From a checkpoint of a small sound classifier.
Model: 8.85M parameters, log mel input, arch crnn, activation gelu, depths [1, 1, 1], widths [96, 112, 144], rnn lstm.
Data: trained on two synthetic voices taking turns or overlapping, over music, noise or silence, 26041 training examples, 2.8 epochs.
Rows from block 4, named by matrix and row number. Each number is 200 + 20 x the weight over its row's rms, rounded and kept within 0 to 999. All counts start at 0. After the name is the row's rms in percent of the matrix's.
# weight_ih_l0_reverse: LSTM input weights, backward direction (gates i, f, g, o stacked) (model.rnn.1.rnn.weight_ih_l0_reverse, 1024x512), inputs 256-383
weight_ih_l0_reverse.14,102,234,184,203,241,205,177,195,167,196,189,199,190,198,219,203,169,182,214,186,199,180,223,199,200,208,207,191,188,191,208,216,173,225,220,224,177,221,196,205,253,190,231,197,175,179,169,182,203,200,194,198,223,186,231,190,187,205,185,208,226,174,188,211,208,186,201,195,194,250,202,175,205,199,199,222,189,211,172,198,221,167,192,218,189,221,171,202,150,159,211,178,175,196,151,205,189,238,182,210,197,176,197,178,224,183,247,188,224,196,232,210,211,197,185,202,183,193,174,178,181,181,219,209,168,202,231,232,224
weight_ih_l0_reverse.15,103,180,209,215,181,201,210,225,206,249,227,178,215,206,199,219,188,153,207,198,221,215,235,189,168,173,189,151,172,204,221,184,207,205,206,170,229,192,224,178,214,175,170,198,192,210,217,183,198,188,205,198,240,212,190,210,206,250,223,179,220,200,165,211,198,190,211,172,170,188,208,220,185,229,170,167,202,179,205,202,216,218,229,175,153,174,204,216,200,185,179,182,191,204,223,211,223,181,204,229,221,190,189,209,211,214,170,160,204,188,208,211,227,209,207,217,171,195,209,217,207,202,219,187,193,248,217,209,181
weight_ih_l0_reverse.16,095,184,207,213,195,194,209,192,195,175,197,177,178,207,203,183,239,210,205,205,218,224,188,152,220,181,197,192,204,184,184,214,242,228,224,214,198,210,223,230,227,191,220,208,209,187,203,202,190,195,206,187,199,213,233,201,197,218,173,241,179,209,224,169,207,192,210,209,189,207,237,222,204,159,208,194,232,193,228,211,210,219,180,218,183,210,205,187,218,174,201,191,175,203,190,206,198,228,211,178,206,209,219,204,169,186,174,251,183,225,219,179,220,175,198,222,217,173,177,206,200,212,198,203,207,163,171,188,198
weight_ih_l0_reverse.17,109,206,193,221,189,197,208,205,200,228,181,164,184,225,189,220,217,185,209,190,244,170,208,192,198,227,174,202,205,203,236,217,178,207,174,201,197,193,194,208,187,197,197,199,181,244,196,210,190,177,192,191,233,199,162,184,169,209,221,158,221,224,151,213,226,189,208,197,216,222,214,213,229,196,186,204,187,219,218,168,192,217,185,204,179,201,223,199,177,181,231,183,161,196,212,204,169,210,194,198,179,181,214,176,205,211,207,215,215,228,191,199,184,198,182,190,224,203,195,216,197,189,204,194,183,180,184,209,163
weight_ih_l0_reverse.18,103,212,226,212,216,167,232,167,188,189,192,222,198,193,210,220,168,162,197,185,180,243,211,191,205,210,205,181,184,200,204,216,185,214,213,182,167,219,182,224,219,212,184,201,199,218,215,179,225,216,206,195,226,214,218,200,176,197,215,211,201,195,196,209,172,197,240,193,238,184,184,179,194,216,185,167,208,179,160,196,215,191,201,177,199,181,241,160,224,174,214,234,204,169,210,193,173,206,229,220,198,206,214,198,197,174,193,193,191,187,197,239,191,221,213,233,224,199,227,199,163,171,242,161,207,201,168,206,205
weight_ih_l0_reverse.19,101,183,194,201,213,207,199,205,186,206,234,213,202,202,200,202,211,224,186,183,203,176,187,182,181,204,211,219,181,223,208,214,185,255,208,237,213,210,202,216,167,186,165,204,203,197,198,171,202,188,183,221,167,217,215,226,203,206,198,191,207,179,186,179,207,191,195,178,226,227,181,206,212,211,202,181,177,197,178,238,197,189,194,189,235,176,181,155,246,202,202,224,213,172,198,209,202,226,214,209,192,180,185,189,175,138,198,196,184,215,196,170,239,206,225,187,190,208,213,205,184,212,167,232,200,169,199,199,189
weight_ih_l0_reverse.20,099,210,200,217,222,202,210,202,160,179,222,206,225,203,193,220,235,194,165,198,184,188,206,216,224,235,206,179,169,238,203,236,197,191,206,225,188,188,210,212,181,222,179,216,254,209,208,196,223,179,209,216,169,199,214,184,187,206,208,190,179,180,210,195,229,194,203,190,214,198,208,175,209,220,188,180,218,212,158,198,218,222,172,212,161,211,216,216,198,217,221,184,178,207,183,191,204,152,199,193,201,179,181,228,189,200,156,192,185,178,235,194,189,189,225,209,190,199,218,198,224,206,184,185,198,243,195,196,220
weight_ih_l0_reverse.21,098,182,217,154,239,203,202,229,209,196,200,199,236,226,181,169,212,204,222,206,201,179,235,208,168,188,212,248,203,183,204,182,166,216,217,222,193,188,199,231,212,215,190,213,146,203,185,199,168,227,183,201,184,213,180,222,199,161,198,208,189,176,223,178,204,181,195,223,223,179,197,193,217,179,139,187,224,206,212,227,203,210,230,213,208,192,240,212,167,200,210,191,194,215,200,198,213,194,194,208,174,213,238,227,192,177,195,184,185,197,168,223,202,176,192,197,183,186,209,151,233,209,185,185,200,230,222,197,242
weight_ih_l0_reverse.22,099,206,175,241,196,185,215,167,209,195,189,216,168,201,199,205,226,200,192,220,222,210,208,230,201,169,194,184,194,187,204,201,191,189,214,199,217,187,182,196,140,215,187,201,190,203,206,190,178,208,199,202,154,161,168,215,190,188,161,227,219,179,170,183,182,197,181,200,202,213,236,198,175,222,216,201,183,194,130,217,218,186,184,229,183,179,193,228,167,206,204,182,235,211,195,195,219,160,214,245,206,204,172,192,212,203,216,224,203,177,236,201,231,163,215,196,224,214,210,166,190,221,198,243,190,191,192,192,243
weight_ih_l0_reverse.23,107,213,261,189,212,209,188,162,162,223,227,203,206,214,205,196,237,187,203,183,205,212,170,190,187,152,206,198,215,196,215,225,238,185,200,242,181,205,211,179,150,190,201,173,203,190,206,219,189,185,196,199,209,197,210,201,200,214,171,176,200,188,210,226,217,188,216,199,181,204,188,206,199,263,209,189,225,211,222,225,215,221,216,167,204,194,191,193,161,192,197,203,189,212,223,194,179,216,179,203,186,199,202,201,238,157,190,184,219,194,218,195,173,228,203,231,202,195,189,141,195,207,217,212,161,229,217,169,183
weight_ih_l0_reverse.24,097,206,195,205,165,227,223,185,206,188,221,232,204,187,200,175,169,225,214,197,166,175,217,208,201,220,198,188,198,184,207,191,226,202,168,226,166,223,193,227,188,229,203,210,135,205,172,187,204,203,195,192,217,193,219,208,197,166,201,200,183,162,183,214,175,196,199,188,197,212,247,168,222,195,231,194,215,225,199,175,224,223,221,204,194,232,236,213,194,193,189,188,189,227,203,197,201,191,182,196,186,213,161,206,215,151,193,165,185,245,206,197,187,231,221,216,245,195,196,181,208,222,187,202,228,186,192,217,221
weight_ih_l0_reverse.25,109,206,214,213,208,189,201,186,176,198,171,225,210,204,211,192,214,188,208,182,179,204,216,174,196,209,169,182,185,192,227,200,206,214,210,196,194,208,187,204,175,225,205,168,193,192,190,219,179,228,190,222,179,167,213,201,208,186,195,206,188,190,185,187,196,158,204,196,211,243,212,193,182,208,165,200,200,186,200,173,185,187,206,186,203,238,190,194,243,192,205,203,183,215,190,201,232,178,187,215,157,222,219,201,218,211,210,206,211,247,205,188,169,206,188,217,178,184,221,229,211,190,183,193,208,228,251,196,206
weight_ih_l0_reverse.26,099,192,183,200,215,218,205,195,219,189,194,225,216,207,208,211,177,194,202,198,178,194,141,219,197,198,157,217,210,212,245,224,201,195,197,212,208,222,196,210,192,200,204,181,176,193,206,194,231,192,220,197,253,237,154,200,225,200,219,208,162,187,154,198,217,203,199,212,188,185,175,206,210,202,220,233,178,197,206,199,202,209,174,234,165,195,248,192,191,218,180,176,205,216,215,193,183,214,212,191,173,217,236,199,234,219,203,195,203,227,185,215,196,197,173,184,224,213,219,167,172,219,224,222,194,206,226,216,213
weight_ih_l0_reverse.27,100,164,152,226,215,176,209,227,189,208,238,207,229,215,184,221,220,179,195,204,205,189,184,236,185,219,226,168,179,185,203,175,244,199,204,205,216,219,205,189,180,210,192,219,206,207,183,182,200,231,176,234,192,207,186,177,200,214,210,175,211,199,181,192,187,186,179,180,186,233,223,206,196,208,231,194,170,198,216,201,193,168,231,179,204,156,222,204,201,181,199,202,178,229,200,198,197,200,204,169,155,219,207,206,212,201,198,201,217,179,184,198,214,174,188,174,230,226,170,181,167,193,208,223,215,241,178,187,209
weight_ih_l0_reverse.28,100,220,222,187,208,163,158,191,171,199,201,174,207,213,214,183,190,149,202,204,193,197,200,199,208,191,192,201,201,209,196,202,162,205,229,183,192,202,193,165,190,181,186,214,201,180,211,191,190,202,222,232,216,204,188,214,205,192,221,214,200,202,158,254,208,180,191,202,236,192,187,207,222,258,191,241,197,183,170,207,214,190,202,217,201,214,202,223,194,187,183,182,152,197,219,188,181,186,212,160,191,202,166,186,184,197,216,218,184,204,173,238,186,207,184,222,180,190,235,186,213,207,209,164,190,196,218,186,220
weight_ih_l0_reverse.29,098,188,182,197,273,206,198,183,172,192,212,194,206,195,191,226,178,170,192,214,189,213,186,246,189,195,166,204,142,214,204,252,186,203,178,208,198,216,170,221,174,206,173,166,139,210,181,204,194,189,182,195,236,196,197,214,217,233,187,209,197,199,197,221,223,211,194,197,219,182,183,176,189,197,222,207,211,195,198,197,168,207,191,202,196,258,151,241,222,198,168,191,221,202,215,220,209,186,217,177,219,221,196,211,171,187,222,225,192,212,214,188,165,181,197,171,221,176,200,191,191,165,179,223,220,173,187,193,174
weight_ih_l0_reverse.30,101,162,209,202,205,182,229,246,198,205,218,209,202,200,204,202,186,202,191,183,190,210,215,207,212,172,175,182,170,198,191,203,225,229,219,206,207,227,185,180,194,227,167,208,193,173,199,197,198,173,189,189,211,186,213,203,243,173,201,193,186,208,216,200,194,190,201,181,211,200,199,182,221,193,193,183,227,206,198,205,178,225,201,182,164,183,198,204,195,206,207,171,172,197,197,189,188,199,186,161,208,196,190,203,182,207,214,222,189,226,192,209,236,188,234,198,210,217,196,235,247,177,183,204,186,162,181,185,159
weight_ih_l0_reverse.31,104,213,170,212,191,233,196,190,228,167,178,185,229,199,182,205,206,195,266,187,213,192,231,211,204,210,199,221,210,185,204,163,185,197,160,182,187,174,207,157,227,226,195,185,185,223,221,185,174,217,178,183,222,192,200,200,212,208,200,195,200,188,191,180,202,190,180,199,206,189,204,205,223,192,193,197,233,193,188,232,195,188,214,209,178,247,201,223,195,197,232,203,230,190,223,211,199,201,201,193,189,201,205,200,205,233,183,191,217,252,179,182,219,246,206,217,183,217,184,216,192,215,192,196,248,178,202,237,194
weight_ih_l0_reverse.32,098,222,174,200,226,166,189,224,204,209,196,190,197,237,215,219,192,219,161,188,186,197,222,204,190,206,188,216,208,186,189,193,189,238,231,208,178,192,198,211,215,200,240,181,269,210,192,192,197,222,215,175,197,193,231,226,222,157,224,231,189,195,221,139,168,216,171,224,168,213,195,185,234,169,194,175,177,230,207,210,215,191,190,211,191,194,245,226,221,207,181,189,186,217,179,214,209,200,206,238,204,207,205,206,197,199,224,170,239,209,201,207,202,212,185,240,179,208,183,205,184,190,181,190,208,200,217,179,191
weight_ih_l0_reverse.33,102,228,184,187,230,226,207,179,214,167,210,187,225,211,204,218,166,204,197,199,197,195,206,207,149,229,170,185,178,191,223,200,198,201,142,190,215,184,197,226,183,218,232,196,196,197,211,202,220,210,188,218,199,210,212,214,183,206,195,194,170,228,203,190,195,199,203,201,189,225,175,200,224,178,202,241,177,209,193,176,223,185,205,194,211,222,193,190,182,189,197,192,188,201,221,199,190,183,203,202,210,180,212,187,211,251,234,178,152,224,212,174,232,186,195,205,226,217,187,206,175,200,183,203,187,206,203,214,218
weight_ih_l0_reverse.34,100,190,189,200,211,201,174,206,190,190,205,200,189,201,184,178,172,203,196,164,201,234,167,208,176,206,170,220,198,237,182,219,256,203,229,238,223,245,211,166,255,207,198,231,184,188,190,202,192,181,169,207,198,184,215,208,216,198,240,234,202,225,203,218,229,204,204,185,214,213,172,213,179,201,200,152,173,200,193,177,203,183,210,186,200,177,204,199,148,202,210,189,217,232,195,198,202,196,185,190,212,178,197,217,170,156,217,224,173,199,180,205,180,208,196,186,213,221,213,230,239,187,204,199,149,193,196,181,197
weight_ih_l0_reverse.35,097,186,180,225,198,171,232,185,204,163,172,185,201,183,203,232,233,195,212,211,170,217,204,218,210,178,217,166,181,219,204,214,198,170,207,188,216,204,234,170,211,200,184,199,170,201,207,183,221,213,199,223,198,194,159,191,184,207,221,171,196,210,196,202,207,200,219,199,180,227,194,194,198,220,192,182,220,188,190,202,218,217,202,215,211,245,190,209,177,165,214,221,234,184,220,206,176,246,211,205,196,173,192,183,276,207,209,219,209,137,174,218,207,209,202,228,187,208,189,185,183,231,199,200,195,203,183,199,203
weight_ih_l0_reverse.36,109,193,220,205,210,180,209,228,183,188,200,190,191,204,205,205,176,176,184,200,205,198,189,214,224,203,183,195,233,180,204,228,221,235,214,221,194,253,201,178,156,224,205,183,222,194,208,172,191,232,229,201,196,180,201,191,199,168,189,222,202,234,186,199,210,221,196,223,220,175,212,206,204,189,176,198,176,213,199,197,194,203,218,184,214,241,171,166,185,183,179,207,194,181,208,193,212,224,228,228,228,199,200,186,209,190,185,222,180,161,188,187,153,181,194,206,220,228,209,203,165,195,207,211,222,175,199,192,220
weight_ih_l0_reverse.37,083,207,204,217,165,174,208,189,196,215,204,204,199,189,202,187,211,183,184,212,222,191,224,224,167,192,203,197,205,249,164,209,176,230,227,213,214,168,201,203,163,223,217,212,169,208,199,206,164,205,196,201,211,169,233,194,203,203,212,179,212,213,219,187,181,211,193,212,173,215,229,195,210,185,241,230,164,212,225,201,172,185,172,186,240,194,219,249,167,190,199,173,171,182,189,199,207,211,147,217,236,227,185,205,167,218,223,191,192,187,213,247,206,228,190,183,206,218,206,190,195,196,203,217,176,152,251,215,200
weight_ih_l0_reverse.38,105,185,175,225,196,224,207,199,174,177,200,180,207,194,197,183,222,225,193,188,204,210,204,207,183,195,199,246,218,210,177,178,189,230,215,206,190,205,185,162,206,201,205,195,197,198,181,190,231,214,213,191,198,196,192,230,194,188,184,208,232,173,230,229,202,226,205,207,200,227,188,212,209,187,163,188,204,216,154,142,215,177,202,230,208,178,198,194,169,202,211,195,156,201,210,170,231,224,208,255,170,232,199,237,226,212,213,216,191,201,210,188,188,200,159,194,178,204,182,207,233,219,199,214,188,187,197,185,198
weight_ih_l0_reverse.39,105,200,217,189,181,187,202,196,177,202,211,210,216,178,200,204,201,181,200,205,217,184,186,199,188,193,220,201,197,155,213,244,251,191,227,199,220,180,214,199,157,212,221,201,211,205,223,188,215,179,172,216,195,209,211,195,161,198,201,241,204,200,190,201,210,200,203,198,196,183,183,180,204,179,185,193,175,207,218,198,228,176,210,207,236,182,178,163,181,195,254,203,217,178,188,197,198,173,197,240,168,215,200,230,203,205,196,195,215,233,189,216,224,206,213,171,209,179,222,206,210,211,217,173,166,212,192,174,180
weight_ih_l0_reverse.40,098,191,219,233,184,181,220,227,190,248,229,178,215,179,220,187,179,210,162,235,190,222,199,210,185,183,222,199,218,233,166,195,171,196,203,230,207,181,160,218,174,219,190,172,194,215,180,209,207,199,185,227,165,190,190,191,204,212,200,185,223,246,204,220,206,214,196,214,209,185,216,219,183,219,197,229,157,192,207,187,190,222,219,172,171,130,173,159,222,204,190,188,160,199,225,190,185,216,176,115,208,226,190,203,194,199,192,212,180,200,207,194,201,195,174,143,192,186,225,193,198,175,184,227,205,154,188,206,207
weight_ih_l0_reverse.41,109,198,209,217,191,168,197,201,199,201,174,187,200,187,197,223,201,188,165,222,165,223,208,210,186,219,203,204,198,180,198,244,220,222,202,187,233,243,222,171,225,198,231,211,223,233,194,241,178,192,180,206,237,207,220,188,177,206,191,217,170,199,230,187,201,198,193,188,165,171,232,189,161,202,187,212,208,202,180,191,192,205,210,198,208,221,209,213,176,222,192,171,222,207,156,189,207,200,217,227,213,179,198,232,232,206,153,195,191,202,202,202,224,215,218,214,191,174,194,211,191,199,213,186,220,208,192,194,183
weight_ih_l0_reverse.42,088,184,183,170,165,223,216,206,187,191,207,186,229,193,197,207,195,198,215,183,208,165,182,207,183,208,219,205,215,207,186,231,218,219,194,238,181,184,213,205,214,238,176,201,159,201,179,184,218,189,215,199,162,215,161,210,185,194,224,246,209,193,183,192,198,177,208,180,161,193,176,186,219,178,169,194,210,203,185,184,177,214,193,230,211,217,207,204,209,167,209,173,180,219,189,173,204,191,196,201,230,183,218,204,221,235,206,207,198,178,207,224,186,207,211,238,235,196,213,199,219,215,192,223,171,221,206,191,166
weight_ih_l0_reverse.43,100,201,170,210,191,187,216,210,207,161,180,191,177,194,195,194,190,211,219,185,224,173,168,209,188,188,189,215,184,229,187,210,207,229,206,231,180,157,190,202,228,274,223,194,154,209,202,204,203,199,194,198,200,204,190,178,190,204,177,193,194,231,225,214,189,181,195,201,207,196,214,200,195,229,219,200,176,177,205,173,201,176,188,200,222,209,208,231,185,218,196,200,213,211,197,213,196,195,207,195,227,207,229,186,209,191,196,228,175,236,197,193,234,172,193,215,191,231,191,193,199,194,197,217,201,212,187,195,185
weight_ih_l0_reverse.44,091,179,198,239,203,243,213,208,193,216,196,198,247,226,201,169,217,200,199,223,217,201,243,183,188,176,202,227,201,214,231,223,161,194,208,189,181,164,211,192,215,217,172,180,238,192,174,177,211,203,204,224,201,198,211,198,174,200,254,204,176,210,187,203,204,192,175,215,215,218,204,206,235,176,202,211,176,200,232,176,200,211,175,194,194,204,196,168,223,202,207,223,189,183,191,203,203,207,224,203,185,199,214,207,176,183,205,200,180,202,191,184,212,234,198,217,231,193,175,216,247,174,188,219,176,218,212,207,210
weight_ih_l0_reverse.45,108,228,171,232,197,177,203,214,204,181,226,196,181,199,195,190,205,164,152,189,195,209,208,227,161,215,151,217,210,188,178,227,175,209,234,202,208,210,209,173,237,232,189,189,187,182,178,227,195,203,215,200,223,193,161,186,178,202,207,197,193,162,195,202,215,221,186,214,189,193,181,200,220,212,242,186,192,209,198,244,186,198,167,203,206,191,222,199,165,221,213,170,159,212,205,190,201,174,175,184,235,187,201,214,187,214,221,185,195,184,178,217,199,192,194,178,245,192,194,190,213,197,192,217,182,186,202,192,206
weight_ih_l0_reverse.46,101,178,185,240,232,192,206,185,237,190,219,211,214,225,185,173,201,152,218,220,177,208,177,219,207,200,191,183,196,179,233,206,197,189,185,194,204,211,206,200,170,184,188,186,159,197,192,156,186,221,198,213,222,213,173,203,213,194,219,208,191,218,176,197,209,204,184,191,206,228,218,191,177,198,187,195,213,207,160,194,195,202,215,212,226,212,210,183,179,221,191,157,181,199,195,204,185,182,195,211,221,163,175,227,212,210,167,209,202,216,189,166,199,187,240,171,196,204,198,197,215,201,207,204,202,212,195,219,193
weight_ih_l0_reverse.47,096,206,229,201,182,216,183,180,211,185,190,194,182,189,216,222,193,234,204,213,213,217,209,177,216,199,196,212,173,163,181,187,206,194,214,228,203,215,168,183,223,203,209,200,145,209,196,227,215,216,199,226,231,199,206,176,174,221,191,141,232,221,180,191,203,210,218,208,231,150,249,183,189,202,195,200,197,193,204,152,219,180,192,201,188,175,207,188,209,229,218,189,226,192,216,189,203,175,227,189,171,199,201,224,219,189,181,201,192,237,225,214,202,174,194,201,195,184,218,182,145,188,186,204,209,193,196,171,152
weight_ih_l0_reverse.48,099,198,199,178,226,184,179,188,200,230,205,216,203,235,210,199,223,229,157,207,193,193,199,159,205,184,213,196,241,226,227,226,225,195,171,231,200,175,175,182,206,182,169,157,185,194,198,193,199,215,205,201,174,185,177,207,202,239,199,201,199,202,230,200,185,209,204,203,210,194,142,207,231,200,207,207,187,224,177,222,211,213,217,194,203,200,142,185,201,184,175,223,217,221,220,210,216,245,177,208,185,214,219,226,180,228,227,180,235,219,211,215,203,192,193,166,187,200,203,167,176,216,211,207,193,230,212,195,192
weight_ih_l0_reverse.49,092,216,171,213,251,223,206,173,204,207,199,197,201,209,221,172,206,160,207,216,224,182,199,182,200,217,227,208,182,226,210,204,161,201,194,196,224,175,165,229,199,205,199,217,223,245,200,245,181,214,156,172,203,212,194,210,193,193,179,199,187,226,230,219,155,208,219,214,187,203,191,216,202,161,229,212,158,206,223,232,209,203,181,208,191,201,222,185,255,201,180,236,176,205,205,210,233,182,190,214,209,207,213,212,220,183,202,173,188,212,212,194,178,202,198,204,199,184,219,197,201,214,203,209,218,196,187,216,216
weight_ih_l0_reverse.50,103,187,180,210,208,218,208,200,164,212,192,201,227,187,185,189,160,187,234,214,180,211,232,204,182,198,218,195,198,195,163,172,250,211,203,210,152,207,223,191,222,171,164,178,168,208,198,201,221,201,215,201,182,194,218,241,203,161,169,197,202,196,170,198,210,205,219,201,206,233,205,168,212,238,157,201,175,188,176,214,207,203,215,192,184,174,184,180,215,207,214,208,198,174,183,200,184,197,204,216,213,234,214,205,189,170,183,210,178,195,230,211,203,218,214,213,214,192,220,212,227,196,192,193,205,188,214,203,174
weight_ih_l0_reverse.51,103,189,147,184,194,239,240,224,194,184,181,182,211,181,182,155,186,192,196,207,208,211,175,229,223,217,167,193,207,205,198,149,238,178,202,209,209,172,211,193,200,208,215,166,186,186,201,211,251,205,215,203,231,221,185,192,211,204,166,165,209,248,215,193,205,194,224,184,201,213,187,191,185,237,179,191,184,216,180,218,192,204,209,176,254,191,234,177,187,186,182,174,174,205,184,202,192,217,184,209,171,199,220,218,208,227,218,189,206,220,190,218,256,178,214,172,196,195,197,220,231,214,237,169,190,222,221,205,219
weight_ih_l0_reverse.52,096,201,187,207,193,186,192,184,189,216,133,201,196,212,206,212,197,203,197,183,195,195,218,190,233,193,186,217,187,186,195,187,199,180,214,233,198,188,209,188,190,200,206,187,183,189,186,202,184,220,192,189,237,234,199,215,200,183,185,216,221,224,183,219,199,204,205,198,216,186,213,200,224,208,191,185,191,207,203,217,209,198,167,204,170,181,223,204,177,191,217,213,187,204,191,202,221,184,221,180,219,204,220,183,207,196,231,181,197,170,175,225,208,184,232,220,193,221,174,220,191,203,203,195,203,189,233,241,196
weight_ih_l0_reverse.53,099,229,221,201,208,186,200,211,233,199,191,219,186,206,192,234,154,186,206,195,188,228,212,196,218,217,212,197,200,205,216,177,189,174,214,222,184,178,195,206,199,201,184,166,190,198,201,185,240,188,188,209,212,196,220,220,191,153,164,234,170,193,206,242,190,219,205,211,241,209,226,207,230,200,218,204,200,213,175,234,161,214,204,204,228,214,219,218,189,231,210,203,164,184,207,188,209,214,188,180,228,189,207,209,199,195,209,199,168,191,182,208,157,190,224,182,198,182,200,164,164,170,182,212,223,183,215,189,152
weight_ih_l0_reverse.54,096,214,215,218,210,211,192,166,196,203,190,219,186,206,185,205,192,196,180,199,184,162,166,203,208,182,177,199,186,261,194,201,222,203,203,174,183,221,196,184,214,213,161,212,192,202,221,226,209,191,218,190,207,197,212,204,199,188,216,191,183,240,189,204,159,204,235,197,209,206,181,197,220,248,181,203,153,191,188,213,217,223,191,172,224,201,195,211,173,212,189,220,205,194,184,197,208,177,185,176,208,234,193,204,196,214,202,199,173,207,201,189,173,220,174,181,186,194,212,174,204,199,202,198,198,179,216,215,191
weight_ih_l0_reverse.55,099,218,188,190,170,240,178,201,156,237,203,221,192,212,206,232,227,180,178,222,181,186,188,261,204,182,184,204,183,208,186,210,214,238,168,167,205,165,185,209,192,273,181,198,229,208,228,200,219,208,189,183,190,192,183,193,181,227,207,209,243,243,203,177,200,188,214,191,208,193,167,209,215,211,168,187,193,195,231,252,192,181,205,224,197,183,169,179,191,188,200,180,182,200,205,190,197,226,232,214,196,197,200,211,212,183,195,214,195,158,187,204,179,188,202,189,183,202,204,198,204,201,209,160,196,195,190,202,217
weight_ih_l0_reverse.56,104,218,218,222,241,185,163,189,198,170,195,161,159,214,184,206,195,176,228,223,209,168,207,187,228,202,191,229,189,203,213,228,202,225,211,226,205,211,201,212,224,216,141,163,213,185,228,149,159,202,184,218,198,207,220,179,195,229,211,195,240,212,194,171,191,201,192,201,180,195,198,207,199,223,190,202,196,178,165,151,210,179,166,186,192,194,202,180,168,206,199,200,192,196,201,211,195,222,179,241,225,178,169,222,179,229,195,200,193,198,170,211,159,201,200,202,204,178,195,200,201,223,195,210,177,213,241,186,177
weight_ih_l0_reverse.57,101,185,216,191,168,209,168,195,188,206,197,225,215,205,198,217,182,145,204,216,194,238,199,178,209,213,207,221,222,210,200,215,198,208,197,225,218,145,179,161,199,160,196,166,227,188,192,203,183,187,210,188,167,198,181,205,191,175,214,203,190,164,209,183,206,181,200,172,182,218,204,222,210,199,236,214,245,203,195,197,226,197,199,245,193,185,214,206,169,205,204,211,244,197,183,183,189,192,181,153,217,207,199,178,220,205,153,188,214,204,209,197,229,193,196,220,210,240,193,179,199,219,161,174,170,198,207,217,186
weight_ih_l0_reverse.58,104,215,217,203,231,185,213,176,175,204,217,205,210,212,195,219,185,216,240,198,188,229,206,203,201,203,208,210,206,206,201,255,195,195,175,225,206,198,166,218,189,228,214,187,190,222,207,201,225,231,234,187,165,201,265,217,200,195,196,202,201,202,224,211,207,202,224,203,187,221,218,209,200,204,183,210,176,238,229,210,225,214,192,200,187,190,133,203,156,225,196,225,164,218,219,210,198,205,221,216,192,184,182,203,214,188,197,216,210,179,204,190,180,198,179,251,208,208,233,175,180,188,193,213,183,179,242,207,224
weight_ih_l0_reverse.59,096,181,182,182,184,201,198,246,187,219,206,184,211,202,164,210,209,224,222,221,169,209,173,199,186,185,194,248,191,203,203,204,226,204,221,222,184,196,176,191,200,182,167,207,163,201,184,197,234,203,198,200,207,184,219,196,190,226,185,177,209,213,211,217,181,210,194,205,221,188,174,197,246,191,201,184,195,209,204,215,173,207,196,215,159,232,180,188,191,192,192,192,165,199,212,195,175,195,189,225,211,204,248,223,212,186,216,183,191,172,179,165,168,162,194,188,197,203,174,190,198,183,171,203,160,199,172,186,189
weight_ih_l0_reverse.60,096,198,232,235,195,162,228,196,205,199,165,191,212,209,211,187,204,233,181,189,212,202,171,211,176,216,184,223,192,271,182,194,190,192,194,226,205,201,194,183,209,218,207,208,168,201,229,197,185,205,192,191,208,164,172,226,183,198,185,167,202,210,220,196,199,195,248,198,175,194,218,192,181,208,257,212,228,207,185,253,200,228,185,210,218,208,212,215,226,217,205,151,162,197,223,190,219,203,169,193,208,200,182,208,200,213,167,217,215,223,233,194,207,161,187,207,226,198,216,175,214,205,171,205,180,198,218,215,164
weight_ih_l0_reverse.61,096,203,185,186,249,199,194,209,218,183,192,196,197,210,197,205,196,191,207,207,191,168,188,159,211,206,192,193,191,197,214,207,189,222,221,164,198,213,195,210,211,243,217,221,199,191,181,208,204,173,220,212,179,218,231,196,202,182,207,204,211,197,188,215,188,223,195,174,199,200,207,212,193,173,200,205,181,206,217,166,204,196,222,169,238,212,191,198,200,177,206,205,217,227,219,171,226,223,213,217,165,184,165,183,202,208,198,204,203,149,219,200,217,178,177,179,202,197,196,203,167,202,187,184,194,214,217,198,206
weight_ih_l0_reverse.62,099,198,170,220,183,161,202,215,181,212,206,208,211,209,210,227,201,137,211,205,202,214,224,220,201,193,207,177,220,171,203,219,212,207,188,254,173,169,199,220,202,209,185,213,183,175,229,210,183,184,162,200,188,205,179,201,196,189,206,207,202,191,194,206,209,200,209,199,196,178,215,198,170,182,171,232,221,221,230,171,205,206,186,207,217,218,189,195,181,190,182,177,201,214,215,206,209,159,192,218,212,186,228,221,189,184,235,178,201,210,210,180,207,201,214,220,190,208,205,166,193,168,202,252,220,206,190,185,179
weight_ih_l0_reverse.63,103,193,211,207,168,249,217,169,189,209,217,174,208,187,193,178,185,197,146,205,217,197,197,219,191,209,206,224,220,202,199,197,192,219,205,178,178,201,198,196,229,206,175,222,227,200,229,182,229,178,222,177,199,225,221,176,211,224,186,197,219,209,211,227,196,190,214,201,190,196,225,196,203,217,217,208,195,225,190,238,203,218,193,211,194,208,226,230,198,188,199,184,217,181,211,189,195,197,222,188,217,227,196,196,215,183,183,210,204,203,222,189,178,188,212,164,194,181,182,188,228,214,226,183,189,222,189,206,180
weight_ih_l0_reverse.64,101,222,196,202,220,175,177,219,245,155,200,186,198,208,184,233,195,203,186,212,181,207,201,259,203,183,192,175,182,214,237,154,203,181,203,206,193,193,190,210,189,235,201,176,214,184,234,191,253,208,210,238,224,197,185,177,181,216,210,171,176,235,220,167,232,213,202,201,207,183,186,165,186,199,194,216,181,207,203,218,196,224,218,208,190,245,254,200,199,198,233,199,237,183,164,176,188,191,192,202,222,215,244,174,205,192,213,178,209,197,209,211,259,167,196,213,206,188,201,213,212,198,196,182,190,196,200,159,198
weight_ih_l0_reverse.65,107,176,197,215,207,200,219,176,232,233,175,143,184,203,193,190,172,219,183,169,178,211,226,190,189,193,212,219,196,152,190,144,203,194,188,189,176,158,192,189,210,225,159,180,229,211,198,206,200,228,204,199,194,225,208,201,187,187,258,217,208,199,188,204,180,176,185,212,162,201,183,209,184,227,196,187,218,205,204,222,225,195,202,179,209,207,224,248,222,233,190,220,216,196,214,203,189,183,194,231,158,182,210,181,211,232,171,193,233,202,212,203,189,196,184,197,189,206,217,197,216,199,211,214,187,186,197,170,174
weight_ih_l0_reverse.66,104,212,177,200,184,204,199,190,186,191,201,186,200,234,190,212,198,192,146,210,250,189,238,246,177,196,200,194,186,227,214,196,202,178,162,198,195,212,198,191,190,204,217,186,211,188,195,163,173,218,176,224,198,182,192,242,197,198,230,192,229,185,190,179,215,210,220,184,208,196,183,182,199,164,174,207,188,187,228,205,190,189,197,181,226,230,183,210,263,191,186,196,201,179,179,204,219,150,196,234,211,188,218,191,214,210,211,191,201,185,231,173,201,214,182,176,200,186,203,231,244,184,213,202,172,180,234,202,178
weight_ih_l0_reverse.67,104,212,228,187,187,167,219,218,197,190,217,180,192,202,205,196,234,172,193,203,220,202,160,186,211,194,183,231,219,206,189,206,206,194,202,231,211,215,200,229,178,205,180,186,215,204,216,222,208,200,230,207,210,176,240,195,196,215,206,196,210,200,173,161,194,176,159,219,160,206,201,211,200,209,178,208,208,195,201,196,179,215,174,202,216,199,174,192,176,202,200,226,155,211,189,198,183,215,212,226,155,214,186,167,247,194,207,191,185,186,226,208,208,185,208,213,171,150,201,197,217,259,177,217,190,218,196,212,261